Weights of a small sound classifier: 149.9 epochs.
Rows from block 3, named by matrix and row number. Rows with one number belong to one attention dimension. Each number is 500 + 40 x the weight over its row's rms, rounded and kept within 0 to 999. All counts start at 0. Numbers have three digits each. After the name is the row's rms in percent of the matrix's.
# v: attention value (model.blocks.3.attn.v.weight, 240x256), inputs 172-255
# proj: attention output (model.blocks.3.attn.proj.weight, 256x240, transposed), outputs 172-255
v.26 096:469423454408510607484448536529536486489542479535488465486503510510513462485541539503463514448506469562507475460460453517512580483530546481409510526498482498588499408481519561495522498467503505530564555510434512433529483526523483455480477531571448524488
proj.26 091:545555512507455474484492491482461504492445521481501429496467382516545447487510468488543534486513511460512554525499445458567460519470459555533485462453531405486534493539531489500452505482484475451525454508488449547544514502514476521575454523406510472470
v.27 099:585517504496525453505509421517499515523416556517444524514494486530582533558497505577475574513457502534539494534478466493493456514499438512478541503552573471530526528501507448493483529452526497540457480493496510448497513437539489507488526491476469405469
proj.27 099:459489488488480507449512510501518619514550504428543529575442514534465504516505519463592422487519459504408512524496520497515494450572445467497511507511452516398503493508453448503551454551506529496499495473543487486490524532472521514593572497507503575504
v.28 094:470407533489466481493522495477543546499508499590490452426483481532557460574564540454533445514527461504496487481457528528497442522457471455485534471467473570485455471430508409472421436492462448518570486515517549509498500528479603456471481551456526478556
proj.28 093:487527443402484484559494484512489482494510407526579451512460526410444537560441476449466507500480569500521492480487483558515527544464593549479507528493489428489515521574450509434528566526524508483513469496468458472460505461552426536490553416546486532461
v.29 092:461522504468496514535498427446464463503489432466509465505488461528434480510463477491492466475502451486507500508430438452487508523523492536486449442514534544535437422484500454463492423563546503525506474536494504513498500539486489529481481499511432476477
proj.29 092:517375498489502485458446515519504526483484489464453580474579515450444481449534549508553537479484559533482566477496524577496496406529451517482556527536505477446421519529469493434476470455503540516538501501507561515535470537443457477471505468505473456524
v.30 105:531475493441526518510481506484558520588494456599427492493525451570540422447470506488446449472510468466484457503570518564471475509501454571461528469530459469482551524509532507495525467545516486532499432545539515415487602514545478530434566441517509489525
proj.30 108:499535502520468503501544498561409457514526518487507513517445570506513423519517489518504518549464555511568513436512490444525529522470513479517510562434473517498438470502454507521563531563474461496535490404483459514511456493518567467534486576435491577475
v.31 099:549524514527585455485490513500451485469457480488480507514546435510445565515501599515421465494516519473519501391482509491423472504521523548522508460518595527572497452484480508513507452493451421514525534504538473511453518548522550474464505550525530540468
proj.31 102:481518405502511436474488455479539553411500468448531541569496546531509561461535467451498580483559544516508506537542458501521501466492465502527539575580464498516479554587555507502509509452523516514542514474508539449534488489558513509568504493513521431474
v.32 091:483522502515513527476439484584461511481506497602507501554511537498554532547506500558520432474439532457511471557523555507481497526463468503459497511457447489471479504458523506526446505466525532534524508506473439418499482461569396540480467430501500500526
proj.32 093:463552509541509571524548477489525489514512543442514454505529502501471461510531501468561543414477460530487496491496446516494564440544494550501535470520505419531551495467517498495495475551470488504466510541538498533456505498519543396543615529447441558489
v.33 096:513584459527496446459516418480471510438605483459407502482472461521514520474510489501518479542480557485510527476510519467507496502480543504493494537514558448521530463437475529527561528474543584581476506481438478444444477551526478583550491452501552470573
proj.33 092:545487504508488499476441574517512442555423581508476490563514492465495506574526528552488479448494451526545526471435504558430513530509519495492480493506427543495511521484504587514480472481461427453522503529482516494535526452525541443459467542427540497428
v.34 103:484481466478510426428508464502478560465489460448489468496479510492486477591486540441507559501501438518527483443474562508495463502537484566435525472560528514470509487446480547494494502463510515446498475494489532425489480507475528519494486485505502528388
proj.34 100:491559490424448443499545555451475422565472542573526527488495448550513487467495524433467526520455512448461501540470499503493541511465499433503504470531512515548477453514571497453555529565504493566506479482501393573529497478522434490549560528524489450524
v.35 100:550453483556433499559512509480427525528522566499461498475490515504519464477477540531484584518558540582470463535531505545544459456539610517513525483473470410463524474459476576521508450456507465462454477454479478562477544512519501548456525476526592469439
proj.35 100:423533489450507505477528519491532533417548436495502509478457484489490547533549467457485446506508494482474510461501459418558511554484490540423401504551537561547524551528526459492445549549465494526563502551511497432517514444518495485476383516491462545494
v.36 107:511517508493450525501514575484560571492491502568495518507535510427504544486540462494540460523562555422516549413541435514486470470482508513512481497475503548550510498472456543515439499552489425536473498501554540479509476481534485439486580523449486534515
proj.36 103:536535429484498436448488510533460490524576495468429486535446499472565455515556489503514450444498532460522446509503512533559491535528449546547537523470458482544475467548531532427571549466523503505520526494504486500516496513508466484510429454500595546427
v.37 103:499500516499491490572488524490579479539582521477472417480519562532474546488520474514549530479556565519489473445524582545491518507548469439496509476422515426474523537517523486512490474512491451460490463509502566476517466551577531494469468441440469555538
proj.37 100:537538466478445495441505459518418488466447530440558524477482431512518521536530524433423460460402505469546507546491502472490501541507607542443450531528490531473471474473467570488514474459503517468471418512453503532538528514504501534552505499463474461436
v.38 099:483526539510493525490476407502503461456482497528449500479484508476495573541554472524512468536534606475492444406474440475595532516570551502484479556541399464494492516433506559516501515516489504472524553428469559509472500461520533459502515521485518479470
proj.38 099:529458426446544552478554592566441430457550449484500526521489424557498466476553580499503528511501463479565492523469459511519488544542476458490510460454534416495500453509491568531505496515537498537538449501528487504547499508492535506503420536470513517597
v.39 095:500461509549503495536572473475417541457458519544471531550484494488459528495513496438588531544579517505482537466381507520500547508489538457481491512534567528439568478476485412442440509535510492497503530527488484520540477540521530494498519458504528522470
proj.39 098:489451545423507474504488489524515527433560498501515532526499521459602530512513483533487476484451518495482448472478484504529492532523474489454484487422502591511415532503461595427508575487469473607501471523543485458531473433503504586474495490500464437558
v.40 102:483504577545505536521561505502622546463551486463529530487519550550477404493517468483459509526444439523581508515587467537485499502585520590553525488505533538536518484539416521453502452508481546541432542491588458492509506484481476476441522503481466503516
proj.40 105:526588391519469466481478467486454554546504466500451472471478520542519532485450499515552436517519519550502443562501507496438530410437475474518508518485473524421538508457532524523550529494538498496419406562480529482520458511504479436500485484497558495532
v.41 097:520502509520515499537545470548557490488492573439530446580546464437448511417463504447483526456489481466546480555506561520437509529503533509508516477477479479527505445474427538455513546481540510575460584460465560520480469488506505547538466534492458534514
proj.41 096:536562508507575507453476501473446539444433520480492472442513492441540455540492504571491496433538498472497529470502498482415424495513545478455457516519500518448494510570497522506527404509487511535511461552427451448426497476565442401524452481455506475430
v.42 093:427549518550452535472526556491493538555483516538499529472517422594503502513481426507498522583480532495530519478530506512474516516412469512483404466495491483438452530476490484518510550523540478533511500556438517431491572514456503509484478499524492546515
proj.42 095:489442506438473416510433584541469567515471448499464518469424562462528499429534513460471498486452488558528447534531494493552472501517504474511475501545462465581514443541466535472498503576505524530461502410491468494533499407476496447469503561490463465512
v.43 097:465476459446510442522467556551493488497545508493501492501516491545521585540479576458621510484473529460507480552457454447509521458439502471462519397442511519443455476443472543516501523531496505483484551499478565492461464520521443491493453581529522527499
proj.43 099:573498516494496542517512444489580531512447563436558468506463562438512471520505522537504524469487455484514525561494501491547539460491535484497505575551461536545494462529507436515423435498504512519578407540457424480593520505494517516486487465490496537487
v.44 102:474400481459484468470412517504524566531526548594467490474494530498502495453475420446492454499493526489426442417438471434521469495461507504445548516499543446423497516513541422493469481554500475507509437470485503549472414482493509485529583582506524513545
proj.44 102:501638589563412512508598500463448491477519498499534492461458472467479523512562498634464520518541498520510526580598503535515488488448496508533509538422482529531502457443524529514506474524493485470474546467544499531513533512547516503587423489480481504481
v.45 102:508517539443511462460513579537411478541523500554588573589528459501418494546482515559510500527520390437505509506552505539565485478568457505455511529418456488474606576516495509460470471527562506472456450504529535535501475435476431570468515537488488502436
proj.45 101:446509491536487523457458446444547524503527548515480378510474526566497521455527519472535552420470554545474505507480483495471506400510489518461530430518510512459446473436550493539525516451492500451512488510463474466485516569450553518541477527498552517567
v.46 103:551497513529377462475564465453458526546562502532556402520524486484499558511484510488461503521513446478421518437518547529512429561439530522489479498586487525446541443488510540476490469501505390468626417512462439539524457534503500477493554514478495504520
proj.46 093:481413517551506454509488539535506496507477466464491469596446500542569499423550477491515408509513621467552552531479479452428518546566523539485505478462497438523500551503491554485509539425519524497380540517526549500496428506532508525577468494581530534458
v.47 098:517487544507498532520541520507499456486521543505458495529493444494513438458465516570499458486473415452505444470532454482484527588524472498491540539477416473548465479509529511508535537500495483463484486521536543509468554428489523549467546466564528555580
proj.47 098:514500455495476480475507465507477466505473471528492499510486523524502468587510543511453564566530595561467535483387500520493475487497529490536451466482554453521497501478420560494478509465554515529603449481473516445475426513504483471565456530446572468501
v.48 096:504478511521465406590517456492449495486512484427466540551549514425446503503507475529497502543505510428544408496508446439418446497535581559557499505494486534505496556454456463481443493486486606515430501444491491521515548466527426506463448497448479484535
proj.48 092:542524473453507532418485543467546535509465504554524502488538480501491555481520479487505430500488531578533538542529496478558499531489517394510462538480498482544512453573525621501550534502512459505533463572507472450482504579454516565412507499503493511487
v.49 109:568497488526524492521392499492515587549490495534526520476544551478568483576477440550559505457546501602490490528564466444503524526416485519540517439486528503510470478483442502548423507545476483484488508451472508502443408440553519528496454435490467466486
proj.49 103:510451466509520532490509474521498500458559529463442519489511438525522525455559548428430464507513493477453528497430467482524493486496538526417525506537495493507485503563515540506475451457594505508530450547521497567567571553497517582420531551468495483468
v.50 095:466495487504457509449498527541419488542566492528408478487536560478461442476522429497472534525473533460527543513550559511499528525508511470489490545477528557530475501537507532503460518532484508504507490519530470474512529503518456537470449577487501473579
proj.50 095:462496538526533495566508523490512482519430483526543567521457495533494556517449549493510430431520561498514454516549533461536518519567533529519509499563470477512544524528520546449513535472478537447463519582516492488571473542509530517468520474455534496531
v.51 106:410481543535515516469457462494471538518488528475471469496516550440537437499517435425360513432499458528533574552450497515496582535418530535509508463509552554476510512557462520532533507479503533483446483487436467483503487482586526499483469462453503497457
proj.51 104:499504483516504525570505490447545517490486491528541525503530494535428511478457593539569505566507539430469378438514491477477463488544470536417519483491464440521513509460567468479495554458503550537545525552508471479477547531484488479485533569497450478544
v.52 107:429462501526520505455532452489526445467544532458459478531519439448434519474494504513505550471542494513522559507474388529579555498375544528471548502487429511472473490514525485513493499506528470557514466520513519451563500463546579542542500568508489505484
proj.52 097:499543483480466472580538535517453533536524577499535498518429528538579464531490502416435436502477517517540487452507556443403492525582498480467453504522508483448512493490466491476508485512442568395499507487491499520465569551522394468493536453575527465553
v.53 112:509450456454512558519472453481462530446530463504510534500441414545484479487554475555506495509453529463489409521503484601495494492425535455485536436425549563528490500523516494473474479514533426508519485496526428477486503521488548429520500505473530481493
proj.53 104:507525546493399444470484544489535487510511414468523467513480494461476444517465521481460485496560494525578545458478501396543499531539482505456479576549467396468511469473558481504496537404518544475504528560467527547509504437539502570516543478538507520502
v.54 100:463491481502534583424427529453555566494452500561466514473454485560498528524533544491472541534516481512372570508469444535484526505564482571490582540425517442532482547515545550540488475580504415483452455483505550469522480468353549498547516480516522509577
proj.54 095:487451534439509536535481431543454479448505490456563439475549519507517520504536524486494493526457496532528478513537502489519526524420573464458450460538458507446572482465494385487490528483517613481514500513507464539500506523642539533534561490500488477460
v.55 106:505539575494513454521516519553510476502516463481523485469497455444471512513501484486496479532528508475496451497486440498460475417551501492440444521450485489518487471445502563519565429402453548552550492442546485518518525512534487567553473504437421529522
proj.55 102:517526478499525527478522506488495518461513562496491521535474466509458477488464570508451539506473518534455457464456541498531496557523487487540493432510558507430506528438513441554496525600495424497534516522540517437492453459460507461430547452494586549520
v.56 109:522553557474546524534501552507518533489567470489462614547564480576445473559544454505480520503455507471517478492551516561464497519513524516546478389546533571471491456430516493503529460491559488475501505554498492414531537506489488475370496472521543541450
proj.56 101:490464483518425486537463474505470518492406502505554506501483543432506447551472547505555471484566540497564502505427467514490482520527482480454519507468500432495598465548475635492465505462432512541490528482453463556473513479549526555537558521471524548546
v.57 101:411551528461554523524478481480471533528499488507543511560496536481457489584449517454555522517542497513491496467540444480557512607486543473575494466489518591481477555523521479574456489540467422514441493541552505453474568533457483521580522560478496487548
proj.57 100:550460476502470500496468537496563541463466495498448491498511482536539527439550519573466444504481508550517511549543605501470494407549536491464522590485479490531490413505499525435607535484519498508522496438424496591512505454552531440420534459522566530479
v.58 096:493555494501532510573534481477507524527428497445488499571487462481432514512539514502496448478432484514491487535505454449450540520567447435428520451496543536519519432435529518450518535540503564491484463458448487539465469507535523478545482477524468529514
proj.58 096:571504550525503434440490520527517504472563437570585504474479506534509528527519494469571512511581482521530558487541554480564483505503497553590435491476432499530504515570488477578444444447475460474506541553496560484492541486517496558458550523494552482470
v.59 102:522456515398472482547486441523541527490442487488512501469519496588479500415487467485557492417530519491462544517487505470510512447396561489488488508568462509474503523485612539524515475544463443496534556463551483525522568470506527559534557555504551443488
proj.59 098:532484496532523490434476531526478502571540545455520515590589495390522511594506560468459491583454442493522376474506525488553529531581543484530493482517547498468485497507455472480504562537496578453470439515443515470471432532555471459495445498451535565513
v.60 101:479462532531584515489541525450553438518465485512547500531495431483569500500451457476504463476506538545524562467462463511546585454423501471565519521510443515496538525553536492477531454548450548479546528480481566493443558445525462536511523534536530529492
proj.60 093:505499536485431486488510518509472564478485553496533556519465522559511580469562523539447472530501442427449456501537562580502449572535504568499466469493578419477502462466491482539534514466468492452442483465480498567531479490459440525494453416512426540477
v.61 097:550469522557498450535495452417509595548498557502491472509484484491468518499459456556559510546509563499444469524454460534445502521451521476502512484510545541510504620520390446526477494452501519559518498492491531588427560456462521456453515475447474474510
proj.61 095:428572460508537592488419553552504484517491475520473562563479487538535496530557518481548538423469498472547525475509466398533434501562498498448471535509477486519499407522559483470517524528481449430493497518528507401552531449554502497465481514471514464529
v.62 093:454473514441503475524454486546547446491477513479526475557554520435528401450498535530514526454527580473500560418475454473493469530559490481421545510523499488482505493469512485491455512508446416456552527507506552479538491508494504555523538516476536437569
proj.62 093:425506503515449519549501472512400542504521549514481527493400443509489518558428520452458439545516462539455491541490582543510503487530537461524494547526497510537467472524471554542539529518481519471496455500514440498512555482490543414467483535503522514513
v.63 103:511506523504482460510578526497507556456509537419534501501481449524552495451442465476505535541511522457497547495441525470519491490543564548477482425460407506449521473464539541487474560494484520551574434519461455481506496562479483434551459483461525511518
proj.63 093:573447426505488460456391554503531539543530487559472496459521480461505431539537537450515520521532459545479386520490512470435469578429432449528461510498545501549520474435450518553510485478455549474452573512485545498484482531541514538498512509487482480513
v.64 114:446503417489526467502449449470416484531573495542445541465485501468534506395437494443486518405500473446447566502439580531484505505541439533463467479518467465503520461544415527497541454441447537580518540456480582527487477481522537533563481443542470450474
proj.64 103:495467502518442532506558562591541547512383488508475495493517535516498477519501561531425467511469510552500448480498458472508459452506458498544487568462568510527522582441496429492471478554492481477544546499572484534485515452430499422409443566481485580446
v.65 104:574480473504480559443497547450463504449482440501516499563485589427439505522462539470555576558445463472510518477524509484506500464461503518494427533522504506498471491489471511515430486479457547463526509474602556435427480522511455552525452488449497497491
proj.65 102:474477484499533444579486481503510450509585530570446572499500447542556582494475496532458445459497526510476570523492427459546510568572470508555454513478484493578600519446527460486516492539538457478487451511446499507530506478506497501503536482532478472500
v.66 113:484527452437522508526501488460544579460385470494506437484568484525550523397417483474542494463461435431567523499555482558503532503425456476548573526463551499476462536473515507498547437519514552458519482521587486530540468459416488480556563506553469501487
proj.66 103:535475589518589474448471473514511472539607578498564523570501503470492517519578535483413445525498522463478518493510498452464432506491569555498474490492511477522505500451488509523466486518484513503536532466517532472490556520549471581451414517479507504495
v.67 105:405467484492591526456479545460469515501503479527471493584492526502466513414483518525523542452472509488503511480476481471471476487480488456481555491563488522511498506499499493540455461556474528438515479440405504538470472521473580549497547489487531500476
proj.67 100:554511554522472472476461496520419442499581496500540515440482462576449455540515485472474437542530504476490518536520521484542491562546495539494445523488494464469507489534471503447513517533519512500491467551546537509504593470503404446420471554483486520449
v.68 101:551499482469473521485513560481433548488437544472467491495507507540467512529486477476541491505419480561458511473540489488530573519505508492552543445532479491477491529499447482509520450563484504494537448484487482452413481526414505500540555456480546508470
proj.68 097:478470481571530478461444517497567500508479455485512473556510518545569518562504505490505511475592502380482483484489487494480426454522443491414494479486498551495611481516490521513455526529538485461481455514490469544551469505600485534507450552462462480526
v.69 108:531507516539504433447545525495529512500505475533516457505570490581507487496514568549484547515534525549503569418465503538542453407535530501492561461451464516458488440480516542484475519484461418443449484445517551488534536515524517499517572500508518416526
proj.69 101:502396447517549547506520451539478487488507542481465506480493423476496465515553460431524522480511441483439468517523492443461514549545519527530466561501523483511491486493448426525451485583510476521546569542532487514419512542518534534537505516469507511535
v.70 101:474506463462479538500530499517506488563546506515451440563455518483477489535500418509503412488457492462529503546468430524534515446479504550404503498435426480466438483547532517560477513525444536477462428479559488492469486510533480484505470465447563502454
proj.70 095:490488500525468466475503503524476514546520458471536565469512494495515531478462529469481530583486609520478463443481608495471548467527524458549515495556612445483581466519473440431476504470500506454466565514456508492568490486470558503495457516545443476596
v.71 107:541482452500527508510523549541445440457471542465521580499456527494479469453506519432473468477478520509466512583476579523475557502523500480499552424480475562476530433495507477509583578552572474481459572499484542487435556463472497467419519535542455483482
proj.71 100:481528509521416482528519462439581547544488456581581495510463515587438502468499469519514586530542470456512450507518444481543503573487545485478490507508574413540480576573546509473426436446496510526517456503538421516521493483576557482565555488535546581507
v.72 108:484516462573505484437504468518507535517452506472438509486464516475419442453514463508540508484521499520526512393532514536558514520450469521493463497491533414532508479521383543440483518467431513497425431544540515518505490514469547553502543493499461491457
proj.72 104:467436567546458508559521534514542391507549547489511481453557476447547565553498541537526540526479569432546498557527532444497551477565580459502473544533429550503523513550626469465538461554520486454476553500496454480472463504525440445523504545479490535542
v.73 093:522489496486458519556494579475458422541512592503554473451477539527507568442504433501494458491499398560503506473537487490511517517539478504472511513458463441472544501468467525486559514510497562508542517552500589482496466528417528542570490496520484483515
proj.73 093:513499445451508448538538424540530569495463459491495570463495500478524542563503496494508511475491548520435539608458512502498481480405572537535557478515505590499481552493489479531443412531497465541477483391542471550541519511539519491442507533521570466491
v.74 097:484485519456495573512539534493436561574399503524534448527565601476480479474503473539476557540491490465538564476597481456575481465533468450552481528461490503490504556456476464466464595482453534461450494498529541518555470511523502489519479489485513404537
proj.74 095:560551513526540471508470498514549469420552494500464575525584419478521506546481438480531496498517550526502447488466597515534453502507573479461557567486529469538414499566551574539530481543576440514503523567463440473526582495494456477475525505460532568463
v.75 108:552561540434511472506494511459487500489458500444450469504437461544516526537469457485438479534533546485531419459496491504486489502438452515575473497506579482460442447506544538483557493550525528531471568467535513470598540461484507511557540480558498552491
proj.75 103:415497454491525519476517548545435500537591538583539511515552513407515521511487479529467466537401516508521550479520535517530530482542604478464516550500439451518484574445520463543515549486519577486501434542499533540445451551507465548512459452481461512501
v.76 101:508536504557464549551507472434441492510416467475533539535550479505517558516485500501447495524435522538540530466506492472388488467493541458518532604511570447505463542473441527522515472474497424486508446481553540517582519493527554549506501493552482510477
proj.76 097:434457629542529538499512539584591512513587512520511460482464476497513503466472498541499454461568448500507537506505530461542569521520478517523478518504510511481449544488486490507461517546457540500503569536498506479496527477515442467556516476521601501514
v.77 110:463547447516414484558486524506546468478585459447517418438564500476514560538493518492438456512493477516551497510483478515487423528452579495551527507499421448489484457444438515536502521442472507533475496519487508551465470478524490569572448442485476530497
proj.77 105:452440483503561517527561497440478550527473560523498526554442486531495527458492480480503451487479456522546478503477490439484573439472396546436501491472608575472456480531545462507494535458510516546578518494465492459521608461470525481404520522546479443504
v.78 107:452448510501471469403437536486498568521416488507506501457553546498501502496515399515573480461498496505480522425494432455528434499414520511459588506433434562494546495519486569425456513509500549509505506515453484451529469520431551479466430493516455466551
proj.78 097:532572537485480568514536494548469455493548500445522504578458456489529469535484569476493452478488473502545515548489524522480549456529493545508511475499498451464490480440502430521540576438472440489466445497530467512508482515521501543539582475511496512468
v.79 101:473448484491534455462500532496492551480560551495456511555488521459437458456509518482525561519533569496420597506479520496462464517497444540513525581610491580590555563508499489452511550463450560498542483536547512434475461476526517512442551479518479505466
proj.79 092:554486451562485533565533453574431492507490476521514569509509546536585507536528503559477497506482517564571452491506480458493502533500548514495491464391528441472478452498502501591499537535515486483461521501506503517515499567498494447572417531498506492586
v.80 094:598531484510582447496475454507487523545512489591576553540536513555516469475480524547438492461510388492465516467535480505484509560494567573503504559457483540435496483459551565492456447505483517592457501498411498476580483519509455472559499461481553526542
proj.80 095:479480455552467537531502537536484467491453543377459474461469516458497515540489472478544485570523565533526497524527513524472495444521450502565475402530505487567546469532425489549522500545504526489486489490578505511389537527491509546453461502453405471470
v.81 104:462495575577594497552518473488477478520495497507501469481509502491525474565544545511424482504472479434502584488481461556504534466470496421498560479493527479501524555555513446477496471460505534428489500471574523431485578505530478485550497496450505512527
proj.81 096:500479465481372512450482521513491504584514492506526509506445485577483568463476432543494572526478522533470457478492526476519480470472473616464521508463462483495471453453511529515496560512505476532528541528515489525522438483482450425486491493551496486457
v.82 110:529495519526495476497503522544502509473435482441539482513506571527447527521509489482432469406455490586496529537484549497516456502444499492504482506540548575455525544491476483488538468493534485608545460515462503527495525490539429521563445535506538471617
proj.82 107:493536568493511483495451487500540517456538501505493550451488484522554467503520549514518473541508512411444438485509510536499546508530487481486543485497470514460508483457504495547439455464438468448498525523494508476515509494484512487395551465470502577459
v.83 102:497517476565523535473480487486566557486435461459518525519533490584440494440468448491548483490461530593511485496440513453481511467557482518518531463505419463545459447559456520516589563492474438478458494511451512519517520487539563491500571575508454512520
proj.83 098:490478587492523493501540561491462417485519514564487516479455482415536517449560517517433519462559518462493479521546500537455508542416464526547525569469532535467507491451500448530442470518542485468549535499552494551503407445535460422510443432542497494479
v.84 102:460539567555559460434465488498471553503517493575502544544452519464449531511526456456529502517504474457507514522494533494386522545460481545501526452491485499523482503476493522553540507501513488500540526493478454559443402511608542486487567504508471446519
proj.84 097:542477508468448491562485526493528422513475497443493489446589458565564462523526573575472533530485540557534510457485506507533477528478487455479474507509477508457543481485491489478451535519528483510438466447526494426511631512501433544476486531472525547496
v.85 096:484560462542487544485536527499493534507436528440515501514509493515484546565511537462512431474503543521455484432503467533422490442516499509505557488433502492438579512468538456529550502578530529529592477544500501570435544442437489494481570476514463502496
proj.85 093:519432512471464484501473482471465523565461476482505496535476522480484466554571487466466563455488412504572459557488490545550507500461535467552442439519530493538474466507486579532464489479491506465494485449505471466503459481502516522439451538452533471565
v.86 102:566479514517439514475493573503480552608532481576493497517503445445528567495560555497415461531546530509474529510504479403477574484498571452418537462507469488527547505435558530510486459564513476467475487477513595537476486552506497491519463483561540505541
proj.86 090:530540500502519496467433421476438475493483504476484529451528528583529518527464435502537549469490541517460529461432492566535497448503489518557464518463579517484509480558445542561486544464464480482508443490457506506541439524555486552551587497423477480485
v.87 100:461474543375471511455530398484461439512508486577516478488517604547505502454523430498441463516514479562465457505524526519512542507519563478474480501466445511479592518456605460552453501550534492521475493479444449496459499480597440496483518436550446604519
proj.87 093:487520533526478499510488580434550542541479535409502536438486514444438496512488550504471534491427493444503524488516528484482522481461463538525551474549504507519470462548452474481505522457488509516537547511506528461532454521484512473545472509500532467484
v.88 096:491573513491546551460521525442492494490509540482423548476549528567574494516501513539443428436512453509500466513518416465548505484502488438422433560509491401484564497482504600450558508449517462475484501547465526469514519531474461545460485478486407443493
proj.88 097:494511479567422465600476401550550485470463433501504426488450529524431521490486470474525488520478517569563512467469528569511461453511454542508566433431458633536481541512480428482573517463505504475466478405527493484529485509439534507503480523515513543492
v.89 105:527471499462552455500434505453470516468433521482535478497457559549482489544461386503528469501493496484530478512487490492472485447478485416447516472535581485478469491492579505545510524526506465454507474518492481508516507523566512517540549517524507513450
proj.89 101:492505487551491495477550433479479524492528488495468498523562471486494498500484547508484470542624516504478522450478422492488518546539479517407477487511486488573545482535458473451502500487535474527427476554472511468484448436480506537427432498477570531508
v.90 098:518529491454493507543500514425500543526493520493473558481518482444474467485463463493535530520469538562492475560483477464510551554476455541472450453590516558513496560496510521486529529460527493447512472534548464514479559474464496519506496557540440550555
proj.90 096:504486476557431491469447536472561459447528451544540438460476512586518536508524608505449477472483475463500476473506599570493439532499475495486501491432487531454462471500497519535496461429536496497518520514463517483534437546552522551526501477524575540409
v.91 098:480449474514462447498531580510495465462534437438534462562553478479505472510485525528522512508437455505556538577601463515573507512508495467495512535512516553527502547480506432451526552525517481473456472524531524503521498512496491481567503504496551477519
proj.91 093:542567472502566490522450444515538564474470552524458518494537576540523458463553473505518541491564551471394515530468504492507461408492432614545468482520473463510500494468451530520517494517550531488524502487466489481379516499510537553488480487498504461483
v.92 102:546480470497488525591475509558511506454515557617517458525543435535487486470464535508552529544493544507481529567535435504482499539510487470469419542440546449550514510461511465539452537514608494496504487468506500485520438484521438539482543494537461433478
proj.92 096:583527517476548494435486492446488511505494529465450515505475523517541532500567429508496511467536473528530512407519498452552552492474487553540563537538406505486551495436459454512487478512471452536472504509483530481452500525494492481538512522462494492512
v.93 114:560473558506449512541531498559530417490427500438488478495535501502552476407489527445457477497461566456497510427470529487488544532501548465441504575514501454476470554539458523443514474501475462480539536486511446489402484479539570519504508495544498599538
proj.93 106:448544511552541462415517506440490554486525587584501507392455506515477566530442519498537541512557371523505432555561463536514494497513463496551491456567543532473534455514570484562452490471431522459494531534501512493512483533486442525506475524463474473428
v.94 096:526486521496557567494408433526503476444553503536476572469526439480561514471492547534453542519594532539456497532484473487481468437467520478573545477481460536551519557513481442554492481497592496452511402518556507527534497445534493458499473419588508476502
proj.94 097:452522527443493521469578584448550533521457517470502465458489518485498435476523453498497522533422468506552529471435481454488530489529507517418502470485552459510463498500485491482493510455478506579520566435500443431476521535438513491511474521459505497532
v.95 098:503477464481477476528485547508500489428500541542455537444432425494398510480455471487538527476485529484573499457503643474523519494504480542558536444498487581543500529572506423545462533481467499579471435540495545472534486456524495489529565470514486486471
proj.95 091:580475485409473500458455449486527554514501436432488541583480542474541524510558479517458444558474479470464510543521461524395477475486549498441499530510439451457524466390529541510473455506588531445527554459472507492457479497484490473520501556485506539465
v.96 101:499475527529507534536541412468445457525528520557493463460502503562456474510501439523582515491510454444492545551509456521535450523537483502533510556508482441475531508554502463483494518502509527479502478504445462462507565501531543533525428415598429483487
proj.96 103:482531507497555427510520531497595552462521476497532521570430488473577492478524537395472461557541553581468484498483490517369549463477438494526500430490517556525440506490501550524490464518547501535514456545509586526527376487514533548479473542428516599498
v.97 088:430473479560466410513457505501443576463496537515555454483539511537520475539578456522534584460525501508473485538484450472548480526484501488499529567526490469432588526551490545429465515469482541546488572544529435507458514485540485612456563484542529554507
proj.97 097:571514535472532539511553424452531421488527505467444462502503445449464508485440543444456428516495554517509533502543570534469544480508481466443499454497474518550440486472493569512530492576502436461482437443485580467492482519565590494473479480517505423524
v.98 103:494475537526532500436537527497533513557449446566445527574566483552483528542572549553534506506431524514511562493526500520524544493458532510525458515522472521455496523533475489524539496544448557439522591448513484476432515481525528517505496484470556453528
proj.98 107:512553462509514491495483485525471436423506506477489503401497556446580535534514502500493544540554432496539462515451435418488473498520513474487558517516484559556453532423507535518471489493562473527509408516500554494525536493481595493495571504501465577496
v.99 096:486543533538507531521471441515428418468536498504442508550543540517440495466487475470601546477511561513474469477491466477448552522489461447469479512496557455519515493466398489559536507463549536462480581525515485545528468426476490421525576520477519530544
proj.99 103:522481518432459519503503591507601598535452509470531476494479474508540495507471505540475438541497489459572545496542562477462504487477582454504492465521462528507516508479548475470478515524465480494542498521518472447509490590518490516425496498455492417411
v.100 100:507488461512457515505449504494485518577581524497459468449492559551590489545487488503508468524495489485507552535490489455492486507531508479527453517478515492491452546539517593485468503505460493526462469505495466453415518485535480551498495425501509515544
proj.100 103:527476564460540533508591502519537491458496511475560540529565495534415481490525485515460564457535566486474465443530488489557470559523539507475530462504468506488473475474506431470573454498539490543514560500483553544562512563531570490482497539509405470459
v.101 095:508521520553530487515516502425475499497495480498488461504550515510513531580492526525542429512499590481588471437464470484581489506490541463537516513532521478520480546475437538507584538440495474459519552484507557478502460521577490539506555534483508504564
proj.101 098:487496465532532495517473487489503487480458521548519492468453519508513491468529485506389512489533437467508535538473508429472499525507489480483519512479473527486538437559515481549466497522490472533485408529562493475493472478367548486510484419502452449487
v.102 094:448543517554498500439499529478497499418450510497509479418523476541485515519518544570528559505548505557508456440581506523487494530486470509398451507502451539471525407512503424507495526496547451543420458484511515488514476443463516423455541539462508492500
proj.102 096:482447499520454526576457476516526495552505475488461535526537476479540419450414476471442457462435498471473568566446485492519491495427557560587514534533528506469480569515514543557540455500437538430560524523543485497521491512455485542516482520572477521466